A small audio captioner, trained from scratch: encoder activation silu, decoder norm layernorm.
Rows from block 3 of the audio encoder of a small audio captioner, named by matrix and row number. Rows with one number belong to one channel. Each number is 500 + 50 x the weight over its row's rms, rounded and kept within 0 to 999. All counts start at 0. Numbers have three digits each.
After each channel's rows are labels from the 100 clips, of 14848, where the channel reaches its highest value: "strongest on" is what is common among them. Only what is clearly more common there than usual is listed. The data: synthesised sound scenes: up to three everyday sounds over a background. In brackets: how many of the 100.
# convs0: first width-9 conv (encoder.blocks.3.convs.0.weight, 192x192x9, each kernel summed), inputs 0-191
# convs1: second width-9 conv (encoder.blocks.3.convs.1.weight, 192x192x9, transposed, each kernel summed), outputs 0-191

convs0.86:479494566658499483553571564493506530572579542511494642512438494521555553400518452507469461542591588542438560572547563526405496480470470480521520525485443487486541481521557499543425471527542568538411517506423434530561507569579546485445494417536558524369510592504470436523535473519505503415587482523527473541572443422525559463456589636531460519516465469462517541449490517549461521491549592428542453526543457470516430505456511488424486463524511520553532548479535492551514517531426350486432487494532438576500473504555524469434461510455465476511494509499523457571441508517548572500
convs1.86:465475555320547483502408529450487446529561538503516331521563533491527533611399536451448564467597445540624494557452380573413505495525503531495500555547528519469466471488446503504455477525519465499535572466506527494407529438513497439419483532482477430491510542524527507469500514539498496619468458577431417460561428596502406428488552415477436451510580568608513491476478486433491455527487465452485508503481520437475517502415509457553517449530505483507486458544517536539479481522476414462537397559499562498466521496591514447437436489467482550489487535491483491515561435497505582533
strongest on: reverberation (65); text has "reverberant" (65); text has "room" (65); beeping (27)

convs0.174:470494472492473475561572511523537583546539470537527505468504444558555516415520528503508465453490460456541494525531458624460480541606545526355480499399559450549518496503514517521410518616525516505453442460467423496425481534495424547488512414526371528508444510473573445547472435422483498450547488549524517436489571420488535513444581500485562458558546507568449503563470414504412460555436516478413489522594474469505535478460516471541552499480518366468509546426529520500498615557550506567501501517506574557458556580540573578388492517464491585475532447493552528406544502531461553461
convs1.174:552471439518523468525490443556500521504571495497490572531515475526451477530552547490427525556481531445547437443528514552513476483645477471544494451440497559512474559560423503440409517523470494523506466599421523521519533540499558503471425630590552494499429573568535579548488474562451514429452396504460521544445567497553499406506590457456390585484569495462508546462432459537456485521559559385528487460531456493426457561470495485532603406531479595447452472519451545508534458482571422487548553541506424571452461519517364503457510543491533450491534531507524555617515563488462531485
strongest on: meowing (25)

convs0.37:520444502497414493457547516400446482560540520487543501493464566393491472479424468536557481412506594436553396506433501506515506486417563481496551537456528425462527511475519483407521527546455541527491459482572545434481380482576508548452528547475487458518489565464546567470474504425501527560504469454451494409460480533459485548474554574461560419527553541467435550437436589516516566445535497540474429384489467488413527454451440403453501432505498472465488477554517406444443464450489494538500438485548534542513430394528463458538380552414437383536512420489554469490400548479531485461
convs1.37:511553472501533442468503398449485495411547513432524502582560476469540501492511530447509435498551435489497447458500474484450592547533464451649500441508503490466475493464474457466462534563442493447586494540566569504458544423518531512391455554477493518503547514545666491499529558480421486573473488453554452569566572486571534546541603436473509546430503513514518473475484395445418504499535621527478489453389486477474598585399486500535514485497507554494498487545577502470486416476511516513549500480476470450552416368496426418469404431496504498559513552471505494476593478533515547583
strongest on: background: none (53)

convs0.46:506462464550538499512520555462507421564505478476504441527482562538471513533540494570518520446522574488560422461503477500427439621555506541400604460447525487530582445525470409413537510553445563504483480459495406507519511487564493556474552527479435545565547489435517483488461511528498518476580396461490555501430473537558481432492493515487537477585509509559381535440504522538480527474591506517517563482508488467437507464502564522514463476470522430545590492548442451389514487483449451344448470469518420544592546400457437549468523478404436387561487476471437533432478506513655501454
convs1.46:534567515435472477498521434509518505486500443386521443579532416486429486567450528552499535572468406473524437467489427571530566403542464460599580517551543521482436508430499539413462482505456467508497455594536476478402527452511522516540496499478438419488488462554536525541531449559456486492442425407472476544451609432507507347493492472473413485445546460431462514417525349416475459463608499460568548441488564511430561570490465470520563503534524549528493604542541459596438436439536524473516512451494526558470451441513469457504474498486574514560452478521511510507556512533545522547
strongest on: laser zap (41); first sound: laser zap (29); clipping (25); text has "clipped" (25)

convs0.31:453470503475510554544500473442532424514593424539429528410535506532415476505537550529534505494470528549523364442472472471560504537501464463469494437420515504386529496401437489431539507544437524533583468470517440473469501493430500537427515571571432497569496515448471496374462519436539403490485491498466395452487460421471441489548472496518514501529522525496506512432476568526519605473581451442499461388502485545495495412549511538527450506560527456446502463579571456468549465524459456402480449505453436490388529457484421544524553520470519454550396450381403513408442479480558559471
convs1.31:465510548444522488578488535505537530572537561526460505512477490477394473586493472575553597467433434484577462519485489533556476558507607539487511465426564510538570534636483485457455442565394442493502534566548486432499497467465534412511478474420540474610456485564424445541494517581534571462447449539499481507489459501471546494531505581479477415538559468541506575492523539464433485515630433496486479482466530566465428495455535478516528520522536557504568454569434546525497588605445504485456576496610565456426551505532442529507497482419445437514472585423639491530520491450509469552
strongest on: laser zap (86); first sound: laser zap (50)

convs0.176:447546504558550469488440602508512629487480516528544522454464457511496487391561490483487435424535455440458489606489554477433502509505543461458512555539477512548468550565549463439525491480485508508436443457546497476514466596530566478504543523432549550348517456423515454464486566524430579526620477434501447563492493492582485403477482537523483494511412483551483569501465540580564536495512558542497459522488606587466474521422565518471461475519493507621529453530516595544545595514516364503473464490605485458563562580611467476532524469429435467462554488533496505520451578490494472544
convs1.176:557427524485452552541437406480469371519480536488530442551482540541488532587373479486452544548572533501565545612507422529492472459478467471525527507490511488464501551390445498484464462487540547505487564493504512464409509447540469495527418499525369495507533470492554530541425512542542510519459481489434434439549479517466441413473462467463429447501535571553503532368404438408460402499500486556484501556518477536448482487449412471511548438499502462560529450582538561546458447557556446468561439527393585465524524483689488461558491537455545471486513484530462518493556514448499566539
strongest on: reverberation (61); text has "room" (61); text has "reverberant" (61); muffled (low-pass) (29)

convs0.47:552519462477457493544522511528517622526497575519557514557484508487522469455529500454541424480472490469391527571515537562453524526550595548488472530540538494503432458483608564525526508482498451575583534489520462444527494511498537613529570531498532454413437402480501543495533532547365584485523417508492464542465576449531457465482504525521463480595531542578479471455526527575541525534465483567430565440533561602490445427481474516544503453476544495524532522526505547545492544542623371493423577563560523507559454461571516494596471524387450481516594469462520549446471564557362492514
convs1.47:480474460490509540490479461433462420462372522504521500509521467514573372507450542485491476524457522404627532541540530486455511497476419394527519493469515482552533447496508418514460412504476585493469476577508499549454544493521550551564439471486476521556514408524532550518466529452452414471409487447522395455429503533434552382450531536518345552491542466434461502453518462410400455540485558533585497535560455559411488496490457447487502404492554562518504468536508533482542456427665480497591522503490435448516527482584512456562487474444521509515556512519451509479525580554475528545
strongest on: reverberation (64); text has "room" (64); text has "reverberant" (64); whistle (38)

convs0.121:530594520477415519505467492531452522451454460477458542574457563494532609554513480467471486522525395475493608531472550523448489460555567652498353482540480517512547517510507495526483494452565487503449565432548459471453499517530554581481515543429436474454523490544508497533547417531509567523553420579520449565600484469570506544460454498515418605610472619523487491507564508473517510433454452448532519515472609576466499506504454477535507631556591532522516435439497522505495559543548508571476515519465603532545504527451489485550412522581537587503579479424502459522569494566484522461
convs1.121:469449425507508564456474489528452530426446446522434552508454449557458454475474554553443515419455557512504538485497563519484473465515440399516535423515496511507462453573483473568447458423456554523509403501498404574520527510482544557589529435434536538452545434475395544539471468515453485392503446512520458488516498504480447471404513528483455579428498378453466466464572466468515457581441529460502554502471468607496487517561453554400505480462595560448493518428501418537539472450547560513421448394540397564443531512513491487503483494532499439474516443557501447562459582639477482386
strongest on: footsteps (34); door slam (31); rain (30)

convs0.21:448440518515543556493526536410501531529493535476460540463511525557443508494522507495531471546539453516540467465496474463501462549499412472485561352557561501495583495515486403497484480500411487492442495437528497448589463517523398507472546514518409550542491423466468517437383535400482527486476382435509501497465504516499447579407563503521495475513488481531495545365517489523469566481526518552495450432521526517452417419521522462606497423508550548557483545533490448484512515509510514615498471504522541490339531437556382552519483485535487368482514485510567455351479577461559414539
convs1.21:580394510519426527454437489577506572494471539535439521514491552569465531489509511545411573381506528481472486500530479521529457388515437481515540539570533547485449563517437463507475542467379494511564470553536522572460536498514444498513487508559518386503467484511550490560464588567496528461538450534446566461481515477465402452421586505522523584529560504462409485373456523484543511531498418418456533398494535538504442497501482577498535447469521510582514516587497382533462476521521527585454451481471468533371477434549429487531482549583561373495542510498515473527506532492564382450
strongest on: footsteps (41); door slam (30)

convs0.45:440517494459433471479490482525516505422539425498591467349498488419497446486414509495540473542442500455511462521399476507486449561496478516423451519511519419434513457461484490417551455561504483440480477493527501442414432447423485498446446513501465460551476446420438489494458474491377514522516501478484429404523478502491506638402568476455541377423507496495435452475489428385414463429415435573499413465444451447406424486448503454512457509499550485439430474497531407478468495469541541488546490452500520494573435468456461487468499419431576457472466446461436546509438456502446560489
convs1.45:521514518537489407477540515465622586531496417455525509517516573517522439543529498474489535484478526424494550479527539459487488482453496472509429466569395530418505438491462514504575566456549544395561491369466499516540515581505469504471603530524559527505489478542454560507477519510578510535551463430479473567527558502570448545462480527508483560532435556520487404514466540519550571283486535526488481507411533466475496540461500622479497505396525543482541619409461462481594493465470505479528552495519504452530391499477490452367370478527453512531457518507551495512478439457572486504
strongest on: doorbell (28)

convs0.67:557533504428416507550510497521503617460433562573584511548502543437554432514577491489550430458475525462462547516524559525537578505505593508505483518542532504475427462518564584559547524393473450529576562506547468471516509535384500596568540492524543436430409393527535531487465515523347589534477512509442489482445599517528452509499556460503517500532579581552506478454512502470515502527548464606464532488532566591501517489489462502530500456501451475484495513472534504503488570532644404527457547526538553518551470490522519449626503514420408559547541524504494546455533570527391448542
convs1.67:482477473495501530496435437455447399445358549491539529486491479486546370460464587491499486537398476419524553540551543427472521438465450424525486488475506492608531458531544414542506424528489538485447465548535529531512546474446582560534487520439556513521445396483517567499477544499445450420451522394486471526423537494466614453471541552508353568504529481430480483483501532469428476533529520538554474544521457547406490497510496455493507367486486556508515487555534541454532445426686461502594500521511396433501533488546503458590475483477487523532501489540484506475457570547482552522
strongest on: whistle (72); first sound: whistle (43)

convs0.78:473442523507434525536548458406464445473524493489385576410542449451436474438495429483554503528455542517546378517467481502453496495499451391473558479505543428473497549451489438419481488520449454536548458566465462478490521469488518489514401480518394520541379563499538493372423453326543448566485392454488511404503490516440505472467584524538407399515515477497493569470511511511468468509448536428482503499546461478491546483487519500531549459459530489464508511494520430485434481451435504500505488536508477548364570501469447544500492512535501367438499511439504467357445472451475537437
convs1.78:480460494537543479500435533537443483425509574582375456605535514537449499554478504525472587546499496529561454496518552533493462525555565562453553508462570508519455549563480535430556442508395479446482533587473560459509469472469528441456477540451608513501474542569537511607475506577492588473515398503510524505449446471462527421490635520462478595502554495518454619458471489485516516442501547410512475500455568478471473445469535561524540448527493577422562522546431470465581598544477437533459512463523549489417563504520456510433535508502592403456543531453461466648566482533464462455
strongest on: meowing (31)

convs0.120:477575541623453484514511501470510508488610535534507576462478509486537501360506478487483481543543595489409495513517582573445468509459495486500530507549468482505520508402553396480452550467490486521440507510422402447545530486540455455487535509566459506456412620495511471562549478530554582364526460578417474577541485368531618488435600542509487469520428506452461538462492499534468510511515512423530545485529502443534457489473493513471458497516507479457454528536529491527432473528406307423393483518440494545507526487494481450446512491473482426473440425432501469512458484456481574472
convs1.120:513484543358488535509500555493461489522551523510494434469486511505487532618398579539453602468553443539543525571484397554387409428516525530471480543492575489483426465487441554539454448449507510524576537414506583547470503478490441398458418516462548495477487506499511543481462534540520590699520397574499407425554464628473454419470463506511447484535535538610479470465494443494510479497416472464513530495522526464543546489502473524522561496503521488515495417595567537564474541507427423499549456523505571520439522463526485470424489520459494483477499579459469424515516434495486538513
strongest on: doorbell (70); background: none (53); first sound: doorbell (40)

convs0.56:445439538484433514530553462495528533562461523481535531543534458500536553608458441468504613506419453416524561465475411489553485493557452392510547549570511491429426485486651472463496411463515424570507491582440477485441544462436537477527386444530502395454428477492482523581450545432504503601458487488501561486413479621529428523512528487461518444467496502479398480509476517470505514562466583528538464547497489541507452520481477519533544434411448574403481514409439461460473454459523536529494465514517492502520457438476604485520501506560552529403456590498518525450585521533400567511
convs1.56:472493457534512532464567548441541482479488447518537537377517547454504491533505500526504476437489564540534579514519523454509514451394511531433475458475323533384562481470462510488584521465504543455476548412497453495582466628457522475512483526482548508454488541473437469430436479496595511491572449447481574499479539485607477528504448564421527522515446562500554486474484534511532627373512478581560479564311512521559435469461468560456428462421505527504543650436454513507509546514531517561455508473485507445508503519484576517481495499543493507502502496502503601526419511416529509489
strongest on: mains hum (93); background: none (64)

convs0.131:452420587524520511528502467513484394592557380485479493432480575579413546477453478501528468535493539506495385406496502536507436536493437535459524533488527469491496531448483422413552469483468522561489532590424490523494482475520581449544443551499453545540471497451606496425484495414471468535550443462407441435476470547415491459519524507505470519564491539498457528443510503501477502440472496410513473484478452555469534410507552450496514547504547417449458434488431482469464572518440473399582461555502455566417449472509402585417488513461479351439447512443359506406466488497520515509
convs1.131:524456507401522488476539531516480628577470510454535480487528520548458556562518523593472584448464489404632442477475525550511432521508565536539515470415563572493475522545466502370443561530449522492542481549507513511473508500478566427511572524566522498541529541572521505508520543590483515528478403539566517466532462482532429440472539502440514464520536522475491474469532558500522510584552524437464548396533499558436521474463474533528524534613528477502540445490307434528543516592426540457378580505517581578417505485521468548450496506562556447505462521478618506502518488511537402534
strongest on: speech (28)

convs0.102:485563498435422473485457503497488461437440474490483517456519542534526543519465574507473488495440453436567525461451482505527490485533488532509601535506514507398590477502545469528536454420552422463532632581502558487355491452360539579581444545448593433534442367528522515450504543515341445618526469453443504443531458574498392568451464492533483504549502563522489522567565517438481453432468480483505453516473539506526497527502522473507468569533544485459450480408486474545472456495485538532610427539454552603510527516471482490484488499489482536463523534434493475444508479605390473491
convs1.102:480542409578512487458488534443475566484312481433534506496512471542566520496506552512462472453402525439480508344506629558452494484555490407503553473502508508541367497515478497455448479498557569460510412556540490514605492560380578486550519485452531573474533466468523524446493510487475508466533503470532562543484542534522512503460413565448517564498555503508447407565556438552526587461508519493529532503484465462450519512457503508457484513367560522411537466420450494469597573491486579513453495486569505539465494507392513527433487529601484562492442524533476454517432440554456469544
strongest on: whistle (77); first sound: whistle (52)

convs0.184:520430574459440496515521462493490455405415462521408511441567501536497466500504506481532398517432495511530517509482547489459487552520577451444576450517556529466498401517476511443603450369458489440402523537505389524418515442491389541464442491553406467471369404474509515466464486368453492413532481439487468483562509502552522551403526372562491473492501514452531506481547473393497480542483428533456534477563493513465527460483512527557482526535493417498507535537544420546477568506554432537469508545521546530415520509485396576447497566475493523536489480486443424426465448561555435492
convs1.184:517489501538475463510424492520429504401477448503428529608458461545476415504494567502409561530465514443498487474536519541500476465578470523532457434473500489647455456646443462490429490465392430483464435571494555508551533496500498514491569578444576511528412427492461609559463452557421557492475513436483483571420501505413515498437472501484416566491571509566419503489518427576473453537528535459518542422479444497375519513452501443463579504503460565433520483520534434507548478458548468533542477457574436543470492454560426426486531495483491475453480471510530411590488493556471551394
strongest on: whistle (58); first sound: whistle (29)

convs0.64:454509534453442497446532429565492434490449498573540494491487462463640490529433451564496559497550483477508509474462447467432505513449459443488451476401481425420433507459548586564490469383489505487393418431468434435408486346435446529404474509467463456480461558533437508577503448485515483447443445477495498437524528475503558468461509467534538410471446511479424442504490511361461521499490558534576455418534483475492508532445447374501533496430522504443488461406469457457409447438448488499462544483433441492520379450499609514484434502526528540456503483450480485518467461503517473559
convs1.64:468518474477537489472539538437648495521495432497569533463595563447534482499467539473572447517516524583511545496522540454485545505381459508478484433527372553445544408483558488553488503451542549412510576403520437558535537599483449519518511516560535511519522502454467510489434540461567517508592471444471471523458495521594491512480488539481519504454467527506501465457469541520562643355458458609471529532518496474502516523458505598498426528336497520463496593481505461432576570494542510465530480550543564438612455480509533465453355497453536528527507457479462505475495535430520495444
strongest on: typing (38)

convs0.16:608531559450478490494531459533491447461426568488459529469506596450502597552505447526421466493590551507463489472557601536465531473466488504480481592433590556449503525446428516526543525475541499504513644465475417559418473443402496560533442521446474500541515490499476510478547545515377487489476507450517448471582526507534500575455552406570493521555550591492488569500569550495496559492481515457565564484488479525529429518548524440392481501567434451502532502469359496558505527567512491483580482620533481520477464514524523484460476585479457539504530626528384462489499452614512504568
convs1.16:384484441486494456531388483469476494548404507475516550587564417590470518461456609503474501540487441456478454481429623576469507491509509475514509460386524475555421511526506492511499459445577538482495430460464469455540450538451483520555591506450557522449450444471438579474535435493557461523565465456460526541525528545443460456444393514501516545396538434482411497541539503464587414565477476524427559498502496546449503562527550486559535485443502417427444474428505484477544551512537494463484418409535433564499456448528490441452478434529467513496455398513468393470497511653509485535
strongest on: whistle (49); background: none (45); first sound: whistle (35)

convs0.107:482438464507453476487509473492571539499553468513472517457492450486515502489486530405508468536529447414501497506405439566547486461496529513494557476471578492534462497521467483376454526576505468487511529535485485544449493449489457538473487472528390463511537517375494509508490525392396579491492440563451438446531470504507485540457493501368537432487539572516491518334561473431474544452448475500439447562492545453471436473371526427509504457448513363528461492404413426482447469460623479450574451548462537468524558508522483476469505485420482592512448517546421521400423448514398513512
convs1.107:503457504485571436490507481487520509500462510546479516502560519562505449530563571529517481505520534388495475496538591554528470562488497507557485491460494489521536502522446497365546554498499533505446472565557474474491519548555491476494586522492532581482539409589487497500433432551513429471456562550513484571445454497486474510458459527379514521490485408437532475536445482489481503414499511537511387499404481523353503548445516538439466497491466457470494538432399413505536427566541562512344610520491449458512555501496480444397378504496418519513461545619651522557543448544456515487
strongest on: reverberation (86); text has "room" (86); text has "reverberant" (86); crying baby (29)

convs0.12:482471505501478478463513526532436481524459463585460499472456485443595526515384480577496510416507516433461476471478448526496502534457396357495508518439459431466500525543491522458486461467493514507421452453367541558493490387518524537466489502390514521503530582470414521531505462453514482532568472498498535484511398517461511436448422515561537511488456444528490528583509491473473490385563578420561423496500486456493452522517540430409477456508580521522475376475264474544442517435416586431477509477462456518527428481491513487495435479541491484445455518466460546520466474558516436526
convs1.12:517453441469557511418600497384630537451502532460591541481557553465573411510468570374534407494453450502445533471560516468526433474374508555549507490582448563430528498432592520523530495540434459484448537539525429551487543509534514483451474471620508415457557476496504452470443521463531465510550522488531484555488397512577498467459523551479511489537464563531523536566479519510580574340532513611479454531496535447456520532439506558502448478451504526470515532532506469463569469622544520444563517542545498383566506453496497477472405542489538558538527505506517503464535476491524428487
strongest on: typing (36); thin (high-pass) (34)

convs0.27:439541491508493519502556516420592472553523482419458482405556492462385527503554509510487482525451474500469374512465487426450480556563448504420577473447579452445518592400462464432484512471484501550523479355524454447519527533455572433478430571520447506534434526499447458380506472383560433609517438562500501477527549526469562466456504429546409450499540480515466562459523531549527567544437538477577497452545454499431425504520511433464494544493562533543504441501499554530590510487445495514538496597468465474413535459507460540452487499502575386470479525472435447387482517471519568476
convs1.27:485474506478496489510523594541446502570528484535432493554475534433424514602440505577624629367425482530612449483474461557513485454534539488485579527492576568557541501594443519446522414530437474465501516501533509545527496482469565503558530459510592456597470502562502485535540504603472566485472437524542487468502504451448470461389544560510483554519498483468443512416554575460509530502478465431497551421497591582449454512539576548483587519556549536518571451528430504485482498494480503547422500487468605449404519525511404514493457488441410427525477500495572419530533577537462448480
strongest on: footsteps (37); knocking (27)

convs0.2:482459566550412489469461468492497506530576537418428514449475492472367591474522411545543476509586516419560475551513598482478444384439511590419423595544558497486537519475424442452508512570511446530507570457480507508492480472429540506487456531403512558512501504394442501507520490458538550521497423387502401411570442516471477464527349477489542506498516557530517526504487565514459521490465515499494552501484493401525598524479467492422553569477434528542506511528555457573532494528497498470561545576473486584447437459458475470510450529422530483528443543549461473412396457605531491482
convs1.2:444587455476569505485513424537461483435408534485457478604570483470457527564549585499466470555474462409515436481456563557460506575462514504538474487343509522507362524514516489417454531430504500486498470501502487472525523474453585473500574459469481558462442438530478485525524421545430424486475450403489461536542496562579484432480417482420398556412534477453487504565552474457513444472553567484525521472483504491428525535459511487532482473600430531398490521495503539432557489518499451406469561495561471524425410480488491452471488477496446510530413490514582471555521441613509471654
strongest on: doorbell (26)

convs0.133:467530550587490547517472503453405507531628570473538481525524457514437477395478506512505499466461559543463515461485544466550460508463458376433349494551442441545408544474462466488488450474399510531485433421401520403479514531513426494462569523471532558447388536483526587525462396514626441455465440524475514562452482527419523486535538532521502524515435424438515477461403494473457410490571529448502443510493451495539529466489504482554505502483489471511449473490523537425503511500398422520379470424503478496456513555486511478512507486553428465418428497460471467415532463378514533562
convs1.133:483484519449465560509465560499540550481549554556526512448459547526500525541462518483403472502546480508494562437481519484478397479460603558462481574463396475464495590539461562486575506465541509498572574431470378539522430465547500444424447553494504462397512586509485497463492504528529540534638439554486533463476494466521481517537533442433527445587431549544488561411438520501637532517447454442445482534441489490570537458478490554443532494436417459518561481531435469579533689490425531510458501556505504512463497521446516501509504525606463472411438517530510479522427446381539506485
strongest on: church bell (33); chatter (32)

convs0.104:453560542524546479430525489375450459478557585472442525425496500485430537488555423565488487510518458483616371481472517483455486564519415544424495406459559477520537504488451504458495516610498512394433492373604541494532397488484511511544554590482425527542401477466495470446499504471448490508540430443512468390576468550503502518536444535579457492511520502471476590475471523543482565501546510477542467445534501443424438451525511462506441573480513513566512523585526489476498572516448537437590557500536485494403501461434383550476494467491535417531443471421464481472395510484533559447
convs1.104:525482509503516441431538463660466521497540577512507492537540491492415561599420570555540552465575459491436404468446428549471554553505531429538482509427530556540456551544573518459459450604477406494421483591569455490454550478483560555580485391588547439507430502566456485585510478541543560451508446441496510582530493456536548476485582481516451481416493556520504534447522386455502463506531584465466517428544466487421459530422463541551450534517472562456511449542514482470465466519477505470415486484512579469510426435529414482473448507471534485560479580447531496539591538548429529560
strongest on: meowing (25); howling (25)

convs0.140:469453483485490542498528483497520422485489475467530474492484497611508510448515524411524509518489458551453502480479438505370501516531498514537570491451541513520577562532505492429489524577407421541469524505487403547484523536513552522574457525473435483495554492485513513486453601386506466503511421557503442496502520522459475466503582585464507433582486555628546489418480579526478468499407410447487488525501517621476471445497546453526535492411544479460514532390462463551444372465529540523561474630529500491475476654444481597426431473571510475447561466533559490427523477516379527446
convs1.140:506521404524528502530564515476478548415421530478472551565471492606473460593535430553512541481496568522546461436482598555468465534477558456484582530453475432487491477527374552380465447548475546516430475470523531457477467457595542412532438464513492566548563426531496515534464465540453458499516433520568487506458484516496543443534477488402523533539451464475565482520463440446469487481470593470552415494324436561463504609489470497448514501486572551430507526442458538551540524527490507571414651451464523485501563603475473526447552514497473482436516556511501484540503396421484463478
strongest on: mains hum (26); melody (26)

convs0.41:462507512453477551473492526528577512443397489436590356485522482457513463500415508463496557486446444530462498479420489423472512523507550513464455514516500476536449492529474512506573493437399460502481382492540523465318477470397479440469485516578485433493542442546510506474477480517530521539438587365519473494398549486470551509501480398517462539396486478516490449478446558377502451530399530537465469498518486559466566534465496503473481480462473506518523541453574506356543548502521536541560438463535517412514502431498498501513495476565535546497550469491557574454552520336542428521
convs1.41:493491524446519509441526550493599523587463494467558537406547589546480401536490546447540503495445551534536569532555499470468491458432526480426402564472373539456507396465429480538550542465459491497526556388578488580603518578496494501522479505527557519497489436419458499489470460539498535563602503386475529540475499571570467553494483482475524498550479556517502444501434506517573617454454455494469480530502502534467551536475523665465513531365466435563494620452506514510529508494533486594431500561507538394493495515537498485501394492521483492561462503474530509527411491415509464447
strongest on: speech (25)

convs0.138:446430520464529509468443530501468477484521541574556534500550458566524466490452515484489483452597552431484419533399559446476508471459475424579444505437524487517553554548398520317495429462515549526481491508509498530460419504479552470529540516386481473480554580404509469536483545423447564475550463483403515483502521531483454524513548441468535482473473470522563464469516601535562505436517512451487483599437581463515477551406572442568567505537478383573492390558392519530500562521506540462510438455537488508503572525552464500467485493464495481542443386594351518508488483485518466515
convs1.138:620449513510475516477534428494529478515545544537566427477442522571589541489485491600500490475576454444460539568594436514477435510432542572562576478534539523502498625427475563393449576525580506497555496552515472467548548486538517449452498517544519494600550553626498466445349576527514546537447484552527488501579485465587523517524517504388509520506594566533541529470510465485467539495457492575484477595478449469456466384342470499504469532477479462556579465550448502526448483539514561545519532499506512511556477467528496515519418556473473477507487590601577541491521510495453530517
strongest on: background: none (64)

convs0.36:506527542509426491435484524402473492419517410512439473504478562454385532547479483538525504386513468481578467483497551475556553428443519596482412624546562479514658488489471485540525493587493521459549603497449539526430491519464580500497486382476490494502489503481483574559494413564489563525542551470401480510562453536569532539414407471521528441535564605510523498535517542396520533481489460487425518504503560423496471487476502518427488512490513498516535539441485420572474499501543523487515507554491513656497517531421481483516453523445474516548449551600485509416422528620514487526
convs1.36:526558502484459465478493421529464494440465407438457482538504405627504528500513618518432487521434501399515482431475574531467529495621458436570509435462528488564342523539481511466447519521525533494498371501500559484504499491506577506477576547472509553521433500480529582521525452480376514516400501437530475517519550538463502446410445483470425551435530461521456490558565449493471465469571524476489541505441431480407569530492501433468554515496457513403513531434510418463594489433531509489537528479561470598509413523467509465478475459546481514531358476577502446471483483612516552486
strongest on: whistle (90); first sound: whistle (54)

convs0.129:505495447474466505455446497494545508404591503482479472438478477485454513457426476418469461474497451365486466524419435572514481552488529596408487600476553425539474386410441444388418548551480436490478528423499478513474459414465451533409505459492482417458500445428468460439529423486496456492454468447425530526505445475458497481444421466461518426535481550498438478494480462439406500464417406457429449511508513427479472437489523419481455470431565463489465553450472466471495492533558459514525423545493527530500600450453450451502441493468455569464446472503573486439386378519473524456
convs1.129:540549453490539409465577487537545533474499429435468499523555504564536439550573530426501500523507592428520482488537589514486494557464435473565478429449501512455472481553378526386542567440514542453533467496476510511496524540572537482435593529526527593491467431567446576572467472471496481519491535369532445526523510509525437477477447510438448584494520401482486438507450507522490498361513579528504468492517465422450508622491471542478517455377528525458484575389480416437585492430533451476573647467530438532482501511453480462439440490546479506514410488490502491499546435519560490540
strongest on: reverberation (61); text has "reverberant" (61); clock ticking (40)

convs0.25:525502461448488522528555448423494414514557480512481519422556525521390568527560412544521436432517445546492403382542502494524517496532419538512535453492531436431522579485402463476562481597431498477519471544521395492566506467473567537440539407529454510534462568505520566465536480463497480488474480492446456446548497573510578433525554537492493469576513525514550541517433544458451575473464453560460563455526549414533445468570519515590512476509481473424539536537436408452528497527557466454467469546543398586418600496424411551532513554480492444534363478513502522385489470520581469481
convs1.25:528541558473495494509520493526488570530502446534459495481532436574403592545522567586475547607497506494563460458489470472555479503560505542512520500509543526492465488586477582434456479563372451584513508573441595489494509549491610388451524572465550536546420486554478537587582491531407580541417526502505521495498483404449408414477482448522377545472547524473458498488474448478445484517606477379538593436457550457504460447511494507497545495556437544504487538539405447499517558396438454497522552508504547608456511519464464520525528440462518452530385544468554496477474557492515509493
strongest on: laser zap (51); first sound: laser zap (37); melody (25)

convs0.60:510529458445477494524546419560543520419515577474402593435517432496533563390485483466570506462509520513400452496517471565502566530504490476470547498501498517626396640543444553485460483517515455525540433537506457552395537530481560460368517451536519462467469586423433512483542532493492484511408506537534440454585497472491558506510565514447465442553494441512528505444462547485412514502440490344570497486486433489491528474482488481485515509493555495463473510423457555512546531552462447409478527479540410450477576681477439566539543492516498585502465529492457523439489470412480525509
convs1.60:499525591478535488567396559500476505446515640459367479503470514485462566529522455483525547560490482492554498520437545488529518555518558501468404500545459471451582534575489495561491492448472508453511533505492568477475482445480510511457547489462424588543418535570479512568488499555545488529507440528468450555522419491471452572560570411448417526496506427468489513531388538456471405446579499401364362440459527576465466606471474506511496460544531527405520515516442527450518480549500409435416507538433510452410527573477392504488508494462512453510429493504529477582477412494477508487
strongest on: laser zap (26); crickets (26)

convs0.132:508530577503511485545518438512538501485453548523513517588523488533532488382580423484497455523472581432520566430508471457471517511515585510497501473598469466532567553543555513537449520473460506506447384452567511484485523657418444460460428445581514464521462619484538466616484401514464551468479437588440555486487578487585542564514577441460547496489505532494467563474426478452491482581549546574547512511553564527426559493480489567510497482536404431459527542535579451384433433526503553579493409455444546558554557431504539476505541532533473525531532500549464524572494565450546498520
convs1.132:492499479486541569535478498441555456484513548428499469485517504452516511528408606525558448437466393474447553503495525455502478493534425493547581547529459532512445442479533558557560518419517477577526550484590448530538490354471457501447495558445661516535441559458589526427512471594471436494550436480493540498512539520483481582471588497442541556496457523477523541458484524500482588562485523545480486620513449460455543608455485523491494395475509526437521489459651523465604469514542496539558470465492460480465599483421497470498434439514377503508448463551441595516442533494529536509
strongest on: doorbell (89); background: none (68); first sound: doorbell (55)